Weights of a small autoregressive pixel model.
Model: 3.8M parameters, 20-pixel images, arch transformer_decoder, layers 7, norm layernorm, activation gelu_tanh.
Training: 25100 steps, batches of 128.
Data: trained on numbers of one to four digits printed on busy colour backdrops, 147500 training examples, 21.8 epochs.
Rows from block 2 of a small autoregressive pixel model, named by matrix and row number. Rows with one number belong to one neuron. Each number is 128 + 24 x the weight over its row's rms, rounded and kept within 0 to 255. All counts start at 0. Numbers have three digits each.
After each neuron's rows are labels from the 100 images, of 14976, where the neuron reaches its highest value: "strongest on" is what is common among them. Only what is clearly more common there than usual is listed. The data: numbers of one to four digits printed on busy colour backdrops. In brackets: how many of the 100, against the usual share in percent.
# fc1: MLP up (model.blocks.2.mlp.fc1.weight, 512x256), inputs 0-127
# fc2: MLP down (model.blocks.2.mlp.fc2.weight, 256x512, transposed), outputs 0-127

fc1.274:095111105126160104117122141117165151140146115123164142119110169097119148115111127149154121129121112101110120119120145096119112128134162142183156084133118107127115150160137137107115130127167139176125135136111125132080162091123141114200146122116160098141149171137132128161162103138155162154113140124100090125107116095165132121181123137140143173148098102127144124113105120100129161098161
fc2.274:081152115141120119077065138117125087132141124134181117089138167087193104130140148097138119128145140106133113107127116136165132110134166141124093102126104144154111120104114173153152177144162128114124139137114141136145137098104102139165126132111159127116100122107130094134176118161132113135128127155152107092087115145117118191117160109121127169164121109112131112117161065096131091100168
strongest on: the digit 7 (50 vs 22.5); first digit: 7 (43 vs 9.9); last digit: 7 (30 vs 9.9)

fc1.28:173121112154116124176095123119114093079156101158130118125151151124146114140123125150100121114154104142159198136123164113085153104141137106164104129113129103074102151150101197097100096147139129148123114122136115149132134078118131132134127133137124138117158119123127064105174115170155117132106176114100124096117105150129165119166122156155129161186112121150129154111141135062119138133127
fc2.28:109162152133108124056152134136147160149143145085139130122139101134144118133132095162157140131117132128118169149149128165131081130128156148124110155126174130146155105130177131155117155151197146105130140037089122103131146147113107108137102142138112142104138203130104113088080134112142140129128160112101119169106142129185135127164134102129118163111120095189134115092140112147119128129111
strongest on: first digit: 0 (32 vs 9.8); last digit: 0 (27 vs 9.9)

fc1.341:114146065115096109140118086095156144122149146088183142147134148107130100143141138124117170168112091161083116096120124149184109148153101158150155113123116136145080096064138145103114134125130176151133112137136169115158110130102136143110132159124193166159127164125134114116118140102128126118122123138087121135153106106120155139128157171156128144137159120146155119083143090149109143133127
fc2.341:204135121084139116086127127121107149095116110149117129155141159148091119126118143137130116140129097131123125128126145103162100138131186132125113136114173145154122103124146107127087151117124094097134112114133138160123171150159092113123139126142122109130127140111114128135142101114116167167142140198162114105150113141118144166125131111124135114109138115081121117171128089087123146088171
strongest on: length: four (86 vs 25.2); the digit 0 (48 vs 22.6); the digit 6 (47 vs 22.9)

fc1.345:125135122100095154172111153114137136083137143103110117106164127134162124118089148136093140139150130097162124125132097080136127147097064143129165111125115116119135138078155162124123140103118102127131130157095124074127106152140134116126093130103140161122116167125131112100109174139141111098112135090156148100140143137097172108142144161127133135144132150109128139123129144128136143095156
fc2.345:135099137165147131127150137128104113152070124127184151122070090118139121115121105147159140125104085189084138141134196138149166093119163144159113147126149132138154086211130132080112084128121136101130140093150126146135127138129139132097115135132114128159154088050130128128083111142136141139114125129123118153129116070177121140115115122083173128119113129145138150158080140142136137169085
strongest on: the digit 4 (100 vs 23); last digit: 4 (81 vs 10.1); length: two (61 vs 25.2); first digit: 4 (25 vs 10)

fc1.176:125108114151132146145151158151158111087120105168139147127135128148134121133110111141117126168093111156114088152134121147108124127096119105159096135141115122091141137110121130106153142144118129180103132150117114115104148144099120122139134136096101152110128123119085104107143129118168115145114115111120133108115086139163141189114144128132172120160114156149131153099159072124135131128099
fc2.176:131136128112115109102127162130130131115146106117142086098171126112116115133141154131132114148121136100071143111095169149087123149165090103149193129127174099112140127120129095165152109174110166139104096169155153151136136129131143122108127126082135137134116108053131119141147135129158165152147133116177119123112162134104138097100139146103133106114106135109180188126135169141187098143133
strongest on: white ink (26 vs 8.4)

fc1.411:127176130201157162112125179087111093084150142119161113149156151096126121128134159110155080151170171106152183110099142144130083129154093177137119124121127151089123097119153152100099142112141160158145141109140107116127181131141106170157088141132143095105146100101140094108116118148136143120123116119133153112082151131086118161134129148142098093166156149128109105106154152132145141143135
fc2.411:072117100105135138131157115098139171149189078166133152148157116112123155137121098120165109126103119111172157124134120164140096093145143161134117116112168123160135109146105124129129131134129124124127138133134128125133109140104090115125200117068156057091083153126147143111106130135137131141138152114131113099109172143124143152141099166144134088130133129101130114099114146131139148136192
strongest on: the digit 6 (48 vs 22.9); last digit: 6 (26 vs 10.1)

fc1.177:129149121117136104107116137108135128127130089148176144147166140107120153134117153104149147144095168121101152121129159109100086102115125143160110113132097132099186139133106134104125197171155132143123140160173136144095127089114125144145116140112166145168178117152164123169142081166155128128114164147088151097126133118126112134174121149144176148117146150103139102123180092088149136096188
fc2.177:089138135120104128085072118118124082136122124130192114089152179109173096130114145066133151133145156101127129096114123139153130083129175151150073114138109147147126109118110150136148179155167135102133152132158150113166143092095119145157129136123136122121110124092131078147169132148122102136109123140163126088127112143105123175117141143143130171167147116097131109134152077096140104126173
strongest on: bold (72 vs 46.6); length: two (56 vs 25.2)

fc1.426:164103114162126130129119168125110106080125144157130121074140164107112170144112144135093161125095108105148154135108124160105104109127130147150161145127127144058110122126156218133102139130124106147136127104131105106126162148100133132154124098123158134134138128115139059150150119154148121095124136119129109109135114131118142157135144159108095112127135083147124127112085121131124193166141
fc2.426:112125108142114159132135111156120179164153125138083121131109113117166134128117088164153147147118128156144134110124138146121135128112062145107128106126121110140136140202121131116118129142133092124137106071154108080133133134118162109112150112131164129145169094108139122121140050123122138128126159121147070112073183172139123146079119115118147197146101161119132168109145134127142130128131
strongest on: the digit 6 (47 vs 22.9); first digit: 6 (29 vs 10.1)

fc1.49:159163148081154103138113134118104097133149094117186151140119103108160154103113122135156136113149132155136121149175098099171115102104149149127156150105087106123148133144088132126111138155135131105113106188143139128118109098115126156103146082152097112108140103114127134115169153162153147121104152111146126105123092138131101146147096135135138141139112129136139143087175123152146145118159
fc2.49:146107157142114101090136114141134196133128094127090132188118114126110126133104131141159143119139166103093125130119154068136126153148190146148108136109154117118093089134170118113107149126155114149136129076130127159120087152128120133135092113136165173131140126125103152080114107138120126159135125108118115130147124120135148161133139121131160102164134111120135119190152095131146159133151
strongest on: length: two (64 vs 25.2); the digit 3 (48 vs 23.1); last digit: 3 (33 vs 10); first digit: 3 (29 vs 10.7)

fc1.117:147142097074173144097136121137113134098119100161104130125162102082145161120110123094162116099127109166097159176155147100119119126127124126124174111143127076113153153108097130141132120112112128149142139127118123091126172072130151086096106184126122101136125120184128121156080135137123168109125157090132116136090155168138143116162093128146158133185109120141113152054189173118112134109103
fc2.117:079152177108148100122130109133146108156133114138173110134097123106134150117152160112131096131124163117139171144115098121124182149161094155120101164146103142147090094147132100158149186119147158113133130116125136170096136127126116140141164044144157072108139134109113141138135146084122149152163096187110108132159128091105122139112099152116099135135122126145164156101172089138125121125133
strongest on: the digit 4 (78 vs 23); first digit: 4 (49 vs 10); last digit: 4 (49 vs 10.1)

fc1.398:164142130132089134152128136079094109122160138099174149144146120123145099117094144117148114141149117146126169153116135078135152104104144138152123085136109121130117153101098129142135153132147161111140184133116125156122130138085119127120091109083102103128162103128132118101107076141146137145095121104126113167149144100175144102118211130164152098148119107102185173138159132124112119128108
fc2.398:091134100158155108095101117181088172161134128116143103059103132117131130113117141128112146112130087119115116139123130127123136146120123144143125173140138153100090107115151130145107129118092112124117119117144122113140130122165101122146147110139150136131117132154124120125143151145115204121164132145134133145046150155127107149170128124118085132177143153188102099095114118118104143135137
strongest on: the digit 2 (63 vs 22.4); first digit: 2 (45 vs 9.3); last digit: 2 (28 vs 10.1)

fc1.427:157191119151118192165108137106107118072109107115148112148117172133114127141129149121183080134126108121132151127089164115145099123102117132148116133132119110121115173118162150057132117125115135109139160141100091128126106108139141151133128112122158120120107090172155113116128107185134138138094137137101078123129169122141112088148134135133163135167123172106125132106117151146157137112119
fc2.427:130119113048122125145129115152177115155195177150095136105166101119152097145154151096073111127114122134109154139139078109112079101134122123115125140133134127141152107085132176124112136121144157146112117150129175115150167127152133125156149139134131143099142122105118100154134129127127136088129077157160157112096108137122141166175149155153111127078146121132116126129123097151124100082101
strongest on: bold (74 vs 46.6)

fc1.126:144128093170135113151128129118147139145128091127127132100104146112147118098165110123132141136135136098090157087118130129122124104130132145163060131130131119134141136133159114138114123152150112124138132136143123132119126089107121125137105112119170128148132168077134128133114063146130159153096099135080112107142121116102178091147101134141169154145111130136126099167150129111170133157138
fc2.126:160094144143162146069104130168148140141135130133090167158159116117131123134058112135104122115158155183110135165161143107122157109119111110162122135106141118138118123153133098081115168082096155124109139162142125107117114103162169124091140140125091148142133200206145131106141105143136145123123129110120136123068148127108125151142144129142141102096150108113130106116124140120106108156126
strongest on: the digit 7 (66 vs 22.5); length: two (59 vs 25.2); first digit: 7 (57 vs 9.9); last digit: 7 (28 vs 9.9)

fc1.339:094150108165126116130099132118138127116130142123105182104112174136131152154095118128160111120112068120132162138097145098118151147110172166142160096150121131102108150128127148153127138117104143102119094120122128132095128081121118126177146138099145160132168144098101095133189111121179144104094126109120106143128109104108130131149135150143126150140084094145147142106104129156087137148147
fc2.339:085155118139119119083075148132123078094143135136181139098120197065186102133132132106141136118152138096125109106139127120147136121130154155137116102112102102137122124104106161157146180169152137123112127139128137127143131088138125109150133155139129154105108104107128082126185124149145148124117100126150146107098128130100105165137170130134132172175142107141119110112135058113125100123146
strongest on: bold (73 vs 46.6); the digit 5 (62 vs 22.7); first digit: 5 (48 vs 9.9); last digit: 5 (40 vs 10.1)

fc1.494:132161142133150101100135120145128128133155104148155161112138107144122137141130148103159155111108172113120124082142115110108141106167133151159139094121128108097168118110118122174137121088148143139133134117199145128129124124115154106149123150104105126120144106123117126160116108163138147123121089155104139117145129094115132086131139145120137153139087099149124109158116091136126201090160
fc2.494:174117123200128118136104138107135173129120109142152157133178138129149112122075107149165131136124107150142104123111122115152156164120137134159135122116154156098128128162145112117075089120140149112119134083106109132131149133115149113104117103137122131103146189112126117138102161128134110107123107089109138155115103124089120095163160127118137132150138111147081073194106114095087128184140
strongest on: the digit 7 (51 vs 22.5); first digit: 7 (44 vs 9.9); last digit: 7 (30 vs 9.9)

fc1.342:070126097127130110167131128101151140117133118120108144122198120113112123108129107143080134118159142142128105147142128096096132149103072136149164121138117164155128136065139136159141157119101130125151134133161106118128146148135136116117076103109145151118113131142126117103101157127130130114109103081149147156112110165093169114142151141163140154147125139121126110130154147098119151073127
fc2.342:093172095184127159093154137146152118074065115125181153139122170149122169157149110101164155116070128162101106117117177113134148101094110115140166139113150132098112132137151118114115110109124135144120140156120133130155117138125119143087092112113143116148156169081135133074133140156119121154127123099127187116161101071109142073136113144126182114099106132086097164131118139080150125129107
strongest on: the digit 4 (100 vs 23); last digit: 4 (61 vs 10.1); first digit: 4 (39 vs 10)

fc1.245:092145132168123158110103104143136161095094123122102150131085133128161155141089146096094122154118114132113072129106127083172074117123131182113113118107112180132148149143124114137139116157127125133138109146139168124117147124107095145186131100139151168114127142093127140137165128138138153131136113160105146117118134107070105140158102146137106104089181150108136135118140085080163129168165
fc2.245:090165159111120106113112140102144138125180136098157130100124120085126112144150096139127150160122157133130128144131127138136169153130080139147107146090118110104136149125144148137135161105162110129137148118146109183134118094155162147147104116160128125121119116143128121133117159146135094141135123081122137136074148077128145117140120086113095176126148139185118116108149138149121130092092
strongest on: length: three (64 vs 25); the digit 9 (57 vs 22.3); last digit: 9 (27 vs 9.9)

fc1.336:146124120143112141121094170146097123118098114144130172132130139132155116137139136106129110136117107104144115160145161110177157120065144171141105152146132126127135109134143165151079145103115096098152149149131125123112121126095101104135102103103106119117108131090126099119135140150138096178087121152097140142125142103133093141108098135157145133194152135111152130093168098095181130157182
fc2.336:086135154133146116118122133110126131136188122147110103144154131130095130096112118105115188151137188168114168095111119110116101150160149117127102130118137136136098143087138152097107131160086112103123116150143118135135142092104102159098106109148123117108150112137151103163133086118123118119100135104110144150125085167117166151112160140124133122087133128155125080136113100149105135101173
strongest on: length: three (51 vs 25); the digit 5 (46 vs 22.7)

fc1.451:120111125132124164164149145110147158119124079133150121127132153138116144135108099140192157123121102144127143103137134095096094155129150149181135117090134123110131122142121111131099196124123127124129144133117173148092162109106108133131094119095131128156157154058147144133091099146151148119104151136090090160128106131128168126155190143121151107134116104102129094127147127157095146172098
fc2.451:100119124146167077112102124152114084106149136112127156129143087120133129126166162156116122132146165127094103150141153168137178117131116133077148100172089137114111161148121138144146137133141120111122127136127106104133109168150169104130156137150162138100139135173134131163140147120112140134131109109136130102125129143107108148130096079123087107110151102146131153129143141148145057074102
strongest on: the digit 7 (77 vs 22.5); first digit: 7 (37 vs 9.9); last digit: 7 (33 vs 9.9)

fc1.455:169139128122153138155092142124108133125146136144173151095132199126088126075107119139152118148117093125143124145123175145095070118100161134145154094128121139142124099090136132121127111124139126130133123125084123136133104099160158118111152143088129127166124146141130114156139097172149128135116110066143078148114143118127154113145168130123136113129098122148120157138153177133108136113114
fc2.455:125144149147161108099149095158096151083092132127115161185121111144142150109148118110118157138125107137104120077128080074154151106187127134110099085107129107126115098138103149122116158136095138131112128123161131133122156148126091156123143135116130121163151117134135115129156147119135077164115119143104146097155156130072140089140135148143097137129160182146132131148111103156168138076158
strongest on: the digit 6 (66 vs 22.9); last digit: 6 (52 vs 10.1)

fc1.152:130144124120112113090110089149105111090132109114117165114149093115168133100174147117151136141143095150106099147127104125129141152123077145136164128152126112155131149135129127153141144108143130150152102160133132088113159092110148087071112140120140128167110120166117113180120166129121125079107120107100138148106077126185101109142133176144136144155106102104137103105101106142095150155133
fc2.152:143111116095144154189134151130172165120102096149134120134123145133123107130091111099135096130116108125144142101117132103093104100115148151158103135121163144111132159131071136127121117109133121149124143110129101141120145142158158108115140108136117116167156149130141129169167118115138118140139108124144110044141152134089164119131138099126166138090118147144112114152170156129127168118113
strongest on: the digit 6 (76 vs 22.9); length: one (65 vs 24.6); last digit: 6 (62 vs 10.1); first digit: 6 (59 vs 10.1)

fc1.394:105122122094125118150092138105128140143160112097145135180113088138121130084130120145110109138085147148137138106137157087141097123141106135140151109099145125068143135123102118186116126126153125116132113112161087126161092073157168118103160182096139142135135116107126113114134148130142141127135125129118095157096142116102195149141139180140144168121103088171171137154099096136145135107111
fc2.394:082139152139146116156138107133116089148119142140151124048144135155135129141124063150135131140160102124105171087115083110112147124136123117148106101153140127172080117093124161115117104132116144128120115171135177115139118110097142157125171111118151107123122097127149150132124147097141132142134064089125174078086110164082130179120087188110133096152170139095122105111153161161128141129177
strongest on: the digit 7 (97 vs 22.5); first digit: 7 (67 vs 9.9); length: two (56 vs 25.2); last digit: 7 (54 vs 9.9)

fc1.414:068083100142193154165126149137134130137143139123123176150178159091129116105115107120106112132125149160123105138134147135099163103087128140138127095122095114109202109115109132104160149100122122130132122114184105087117128120142141144149117181098155114129182104127130112106167123122141150094116116134127149135152130145150177137120122121166140171164131143074154160126138135080138154108134
fc2.414:110119136107091108154127082105144152170155152113115108056188101107131146154133142114143107131194164065129088114120092124154136147068104131090169115139138126117067112137139131126123170119133120147128092143112126167152144143113144142092150118125142116149131087127106128095159132097112117174152119120111163151097155119111128144107114118122143110158139147138148100114117110165092130092149
strongest on: bold (73 vs 46.6); the digit 4 (51 vs 23); first digit: 4 (30 vs 10); last digit: 4 (30 vs 10.1)

fc1.490:148123096129097140094117148144098122136127147150091125155158177143134151149112134126149097127123108123145081091099115136125108131101110134114130099115138153084117144091125177127119133148152087137112102164108093141096181130135171143192131133121136187126160100157129066189152126151139139092127088140139109146174128137075150129158115175124123151157142142162138138113103118107089120106122
fc2.490:134102129137155107158145119099151150129141107111146153061151070100104122152135141076112154129139159147116126146151144143136182149136125140112152124138078161125101108150115094116112120144106148129134124125138068153120151149104096131149156158116153098135139155093129137154111093092145144160128170107102046116127163148148133150119137138119142122107123098122103136133143175138100085169137
strongest on: the digit 6 (56 vs 22.9); length: two (56 vs 25.2); last digit: 6 (49 vs 10.1); first digit: 6 (38 vs 10.1)

fc1.178:148139101135135151154125171097136131122178105104160114100120159096124135134104121106134082140151130156125105171140137073095116166131122126138124143104111135123099112107134147128117166107179110129139133119095151129114107092166198103103097115124128148134125144102139128104131145154131164126130138041149105113141144142084175119144146148117121107097118123101123132140152160121116183124122
fc2.178:099153108141169140117141126123138115111091129177141150177075081157087161149117113143200091094101146107118152121129116144146136143096129135148129083141122184166124128143124094128097123141162171129131143091167111096133149158090151115154160130138117133115128109110105120125120139124115137107131112174147111125156071117123139091108106139113135119113089105108152155182132119143160108142126
strongest on: the digit 2 (57 vs 22.4); the digit 4 (55 vs 23); last digit: 4 (39 vs 10.1); first digit: 2 (38 vs 9.3)

fc1.55:153099123132116129125107127160135113081138111131194142154127126104161113115114130110118140152117082127137152134124150116118145135146127158181138103140097098166094090070128117128141121110180149169155150173102174120072157133087134117160153154114173174136131147125162126165131088154125129088103118133088110098116134128102171148151132153156119182137096104109141166097130107093122159116135
fc2.55:113143112100109128062073135141126113118104148156171136109118151071114138135117154099101096110147150082122185119147131123139144094115127145132076144102112145095117073115109181132159166191125113128116117163136135140115147128121145155179120143131171130173115128117122120172154127167138111127131150186113153118097126143074111142131116131135151141159167092099159102136129095110136114130139
strongest on: on a plate (100 vs 40.3)

fc1.198:136143135145105134113170139151135152124111097125120127133134139147119142129108119122113131181139119118143103134104153123119122117110120101168162128196080131140148115131147113129176152132124134152040075137136113126109122127125130129106132156120149130158135111168133124092153117108167146122098115118119136146128099134122127104133123144142111136168160102141142087122112165148139125141126
fc2.198:142107123096152124123101099099151121181113127150141114103104121109129153124148163128130176069141180120117116158135118108156126128119114141147110127103154110124089155139110111136117096142144111110152150128119140108159143123132141129140152126124142126109095110121133118173151164183110116138140128107180161111136154115138162111106150100121100146108109145103094153127117118106124097123149
strongest on: on a plate (75 vs 40.3)

fc1.281:109125114135113115105134147108146109149164096124183141102125165112161111144122132137144078139132120128094133122162126084151088169149160148156123148095120145137123117145119144164110147133141182116150178121116134135100122138097180112104109113122105133176135142073107120095106116188138137142102144093108076141121142127094158098137169136126140145108089105146116091139119156140149154166138
fc2.281:116095112143173131141135140154159150106121157124143134173053110132137136139104145158110090131143130122133134189117207152138140120095141134151134120119139120130119110108109194084093105098108155109131112115156122100133141125158142127145159155123115151143106138117135113165085082169126147125126135139136104140068135133126137205151080135168157100105154149132106125155141105148133148113087
strongest on: the digit 2 (71 vs 22.4); length: two (67 vs 25.2); first digit: 2 (45 vs 9.3); last digit: 2 (44 vs 10.1)

fc1.21:112092124143138135168148134125133141141129101143109097085156094131149146114143151147167098133118076125119146123125101125135147112122131109139150132131121104155128129123131157160123121142125125126120136096196101061125131131140155153128156136141158160096122129161130112140143161185137092102142140118145091142124141145138167087153123116147185154147175103147117172058085106082131142130121
fc2.21:157125121115151128115117148098120117114085140110124101143091175110129144120069090193108143120103118107125130132136145117141100107106164144134096154102158159075140160176156123096121143132133142096123130098122105181137132112073166134139073144118129178189092180101114108094160144182146119095154151107136163170123106108188077118150164080157158132144150115097119115127128137122135103136076
strongest on: length: two (62 vs 25.2); the digit 4 (52 vs 23); last digit: 0 (25 vs 9.9)

fc1.368:143106096146126120209116129135149152119111123139132163125111078079122181152120090144152120125089128202071119120109092109135172124122161131109148128117129131153155152102178116144136161127103107145111079142155127142128143140145106112146105152149114186129171126104112116119122098167160192135104114119096124132102168094129128136153157124129129102095131130151152109148103091148104133148108
fc2.368:159108168153120121144138126171115118109134114177114119143145147110126110158126116183105160136136148096111139137131156092145189073145118141107121113150113121083134121107116114169140119155124116103130113143159113173120157130122106137114140140101128141135113149161139147208087148118146165132105117110195139119132170115069126122115091113135084169119154132117125119124155127175119108088094
strongest on: the digit 7 (58 vs 22.5); white ink (37 vs 8.4); last digit: 7 (37 vs 9.9); first digit: 7 (28 vs 9.9)

fc1.223:143109085204149128150124132125101143105113150113107177094107100098102119096137127152136140128135130145126125168157180092146122154163126117127152138127138159118167145117147153120121101111134129122116144143166160132103151116130111111091114108101113096173077149148129126183132119128125141132111108088127138115137132121124122152093107105153163146142144095124141147125072118124149196139127
fc2.223:115172158097106125095118107127137077156142099133159079138116174158113145148131149127091111126124144136150104119124028172103138133098105124114102108116149149111121138101129142172083131172110144081139147162107086110171164119101147123148107136120140143133174121084145120079167137130117109100130136169150129138098164115115105091138112140097102158103107114104109117126150111135136113119139
strongest on: first digit: 0 (34 vs 9.8); last digit: 9 (31 vs 9.9)

fc1.43:119128085083119140108167161086153139160114101099165144102096151093162156113070100092120135119145157079094080106120098098098097129139117119128123094101154138126134134122131119133108170138128139101113093147114118146080167122149139150071108133127136147172169110101143120096106094129149123096134126099132111110102147077111166163171114107129107132159135106093128100160133119110147142137123
fc2.43:108143177121124136116106116146109126074113142158101161142162108096103109146146123160126130121142108156120153146091202138136143129151138134104134112135086130135155102116138121079143111136082136107107132088105111124134165149123105152141183123112099072134124111176126151130128106148143117143120129151108096123144133177141111104125145100132170109145100134099191154102139155130146086115069
strongest on: length: two (57 vs 25.2); last digit: 3 (29 vs 10)

fc1.470:096131149177196127104091123131136125105121112109119119113165156094098171127145127126120115149118099113118150148137171115122170152105141132114157130123147164167149143115083173099116106143136145106122126080142134135156123107129127122139144179115124138121105142134142100097136180134136185144111157107096113123147157139088131081160123150155130115113113123185119169107088140113153140090113
fc2.470:160115111138097121122124112118108093098088119112153177108160107094123089152140130115119122156161139151173115136131133154086133106149118125152119128129135172157136159164116165143126120164127172147125094137130124148100139147096137148146142191151153101195108157132139110154150125104129106090132121117150118107123159148169147126133095080101141142121130131124150112090146129101128126147161
strongest on: the digit 2 (64 vs 22.4); length: two (63 vs 25.2); last digit: 2 (37 vs 10.1); first digit: 2 (35 vs 9.3)

fc1.508:112143127133145109123118138102104107114141115151160147138146147116107193092132108120146126135134088107080168147107126048129123130115112145126128098131119126135123135133081115126131187161157113102125124160174127104107156105118112112172093109087168144124191115103129106139136137177149133120136126135086140129152114128153125127152131158159121144124136125108200134140133127106094123138113
fc2.508:103166147106129116098084158138132088098126124170184101090160181097118143131119112126112133129139115084105132120136122086153125099107189152129112110112110144125115119100117138178149220136158145104117134151171106131118130088126125145144127132109146140134083093109130108134176111163138125132116122148160123087116127125097126175125154130125105155141156136104179119145130093116152103137159
strongest on: bold (72 vs 46.6)

fc1.438:108133098145104108118115113134104117104157135099130132178128167104144137099094093140157117132112154125101122096097148141144151128090068144139115135152083139181081131089150119153151117098130134102149120138111128128131103100138109112120111180097184149106135134162130123160160105144137109135141140109089149129136061147118099161140119122121121100104173085118171118162128130092089128151130
fc2.438:141102143086124119119151139132160134147148105192157134160151088164118130150135148114094147113153136114142148150121142126115128122187151117126111063111173125130152159123137147151126124134111116114124100086113130105147107117103127147122103128159129114147127132111137131129115097153124120113143156116115123122104148152125178161179132123105112117153083124143099130150124114119131164079143
strongest on: length: four (53 vs 25.2)

fc1.68:121147120105133145106111160147128088092127158112128145127154166103135161101118128139122140144121152116147107104158110096108108125132111172147169104164091143113129143123169139138148132135174156130142154128093130119085151118126145110171105118093148144137190117144105102144145114130141154130138132133148084126134119127144149121133152186140160145122114119142133112107156149097112117131126
fc2.68:088141092131099130071089133128110081136129119126197116071130153099188116122116128087126129132166149120136148123126112144171162095137149144107096119127112133149125129115113178165145184167144120115114136168116135129145139122103119137153106142116123129128086117100134106146176126158144130133133119144155141077107103143095106169131134143120114193150128115119136125107128096104116081122174
strongest on: on a plate (85 vs 40.3); length: one (54 vs 24.6)

fc1.122:138132141156143126119114136139128097121178134122135169119137177099155136142125121091108119128109172138122118122110137091146125116098139203139123102135104141125136175104139159182116138133136150135128160124110131098098136127097131126129116168089119152103157102145126061147144131155150107133092124127113085125177119114068153152130152176168165139123126117086126126154162152107109132133137
fc2.122:091162100149110125096059142141126074125121126158167122088154156080148114120132155093154129142140135115155136086136083141154142091127161134133092104121099141172140105130120197143142179162139129111122116162135134099137104113128129140158125142123150100108094100113120124134197135141135109141117096157133128102107107169104114198138138137109133166172140097116153121110133089094147100129183
strongest on: on a plate (95 vs 40.3)

fc1.323:117130114156159103164121101119115102156125156109120176079109116107171132127189153140143104151076095153125131155163126125121132139094118166124144144129113127099146148168086136136140116163135127172116094122154110139052112163069125137131159113142152128163131090125103136157140160124130135073126110157135112131141104128162109123143099153132105171117096099184128105096103132088106159127181
fc2.323:154099140117126127114154153137125129160137094108140086190163142137102120094133123162084150123124113126110136137108169094155138156139128108140063144109113110129119129171095120121089108112116143123137133128080109133134125111097108101111147108091116149143134141179139134120140052133111148108151173145145139096062145136061149153145171084168127138148180138114107159178139135120129123095103
strongest on: length: two (99 vs 25.2)

fc1.280:126105137086093147129145140128126151093160144154118140160141131106153148123098136097085083154152110176116092099142104100143108084097044135128148113162062087145151161134051120144170163106153108113165129139133132137108157091160186115116121170092123145124128136167153111150136116131122134126125130155135160136103131136147122168133132124144158102139166130079134108158148152083119117118090
fc2.280:131120166137150083144136094130101092096114116126106123138139129126098125095146143166081092098182099092103129118139140133147151138171185139117096132151150057153090112166119150154138152106136143124123118127134123146133116139134112130165120136154126107177100132144107157137124117113131139133164099159120142121121120154078170092151104077148155114119123117153161144101150098157127157144145
strongest on: the digit 4 (73 vs 23); serif (65 vs 25.9); last digit: 4 (54 vs 10.1); first digit: 4 (39 vs 10)

fc1.321:126157130179154112177158179151101160089094127094171136131149129122152126070125106146120129106153103113122131153139121126120118137103128085129125101194095120112152114127121142117166141115108111162080073086122134149116145118121146097137121138032154150118137138089078119122143158140172134132160111128147119143118142144138126150142122150138158137128131107136139095086148119119089139117122
fc2.321:118140111160118081166164098165106105132145130113116134126121120109113155166128152120124111101113108132173156162131101139116153142133131089104140145167148117147132145098101132145107122083106074135114128147123098114115126127135103128124136141103144143147127136147150165147101138098156116099115130133158126159148134157137152114143124143091097121152116135154148115146112135172129090101109
strongest on: on a plate (100 vs 40.3)

fc1.460:113120100130164124126116134119127109120132107104127133123128156123200141078128126107141096154110126108090126097167147100127139142134147156162082097119124125159120116098124185135110161095118117146137126160081148089123162117118144112104100146127143133134147124136128080106114118134167124107107130100103129155128097103137150109186160152141123165161098122139136142116138119100118185150179
fc2.460:091143129154121134074094150103124088108127130132186119075133174090165107127126140106107161115150141088142113102121114146154143104157144122115113115148086135106132148116093190157153167166136129119119132168126129139128141126107105146134106141103132121137104107112126108126178128125148122131126115155135175098119102154101084173134145138122121183155116127095140134114145082116118101115167
strongest on: the digit 4 (48 vs 23)

fc1.476:162159150154097127085118198137124108116105140133130172118157134111106113130136062113144135121123132137143156150149157113125169142126168156122122153122100179161180101097104124099142132159159121110126105112145125132112171106135138147124099137118075123124137127130119137134104090121127153133108139104120123113080087136121142123116159107116155156132096114143157100097118148142145137144096
fc2.476:094117121143155162108149126120128151090101135135132112147086115136123129116084130167109140128133101197146122113116129073104118116128142102150064137163124109151078163157123120144122140094097151105116134138147131127100113133138115175131111067130133118124119109154134131127139089138134122085124108137120145131156108103136091098126133150128134112111108169136144145148145120110126130147176
strongest on: length: one (55 vs 24.6); last digit: 0 (29 vs 9.9); last digit: 9 (28 vs 9.9); first digit: 9 (27 vs 9.7)

fc1.392:150147156108140114106129157123101123144132175141109165163130145121118156134123124111135124121123158166164122121159101091180173111165103141117150141124127129073153122165145140121107115135132104136099104061155130120133160107114138116115136177134072105103169141127136091142116166098150162134104115131125156138116125095113119157169165165099150123163077122174162097093129120124147151097091
fc2.392:123152115123121138150120107134125148110092105120133150111150153137120113111091140166125110132142111120123125116122110126104075142097127125126123128129124128132157128093122099128116104089155188140129138204134094149146128110104172136094106166111173153147119166161138136131147178185142095097133118115144174107150099127133103033131160098100145172153126152129106071130139095094103142125152
strongest on: length: one (68 vs 24.6); first digit: 6 (29 vs 10.1); first digit: 9 (25 vs 9.7)

fc1.67:103116099132110138134137134137136145126139100112140122143121122098132137123150140134135135150134124163077136066110143128126083123122111141131171138109142117149131155090107142160107131135148155138133137134142118099154100102129109129141159160139173129085124163124134139073111113117129147103150138093088160135087058155162158138171130226115146120119125123131168142113117126121112178137111
fc2.67:131158120131140121104146132116105165124113097125186113167124123165091125161100120101133149138152146182181111130129135148133130148076159116157101110122146138140107103140141116161111159133071154149138116109134171136164157102129148168131155107139138134147128155093137121134110103140110145079134152109140070114150132123126147104145156195101124157122132125145086090115104087115094168120153
strongest on: length: four (71 vs 25.2); the digit 4 (46 vs 23)

fc1.378:174174066107103112129116150132091111143179137127140114092108148148130162111111117138106134143101099157158092086163104096111091143120149126131120142100121140132116102108108135166112124162145137102121138109117117123106160113085129133119102103126129176175166134101120097125138113147150129116147141103123109144090102113096179139138116137159160103106142118116112137147106122126124118162148
fc2.378:111160137090139136108145148096127120110120109147101164108123138119157120101125116143147091129116126106139128110118096140140095130153123134102139077139135155111120167161097128169141085139137156117128113123142097158155168079161112129151160126119155103092128122128136124180106137115115162110135154131153114085129119185090109127140100197163129122147123124060146128155113123119128095142122
strongest on: the digit 3 (52 vs 23.1); first digit: 3 (37 vs 10.7); first digit: 2 (30 vs 9.3); last digit: 3 (29 vs 10)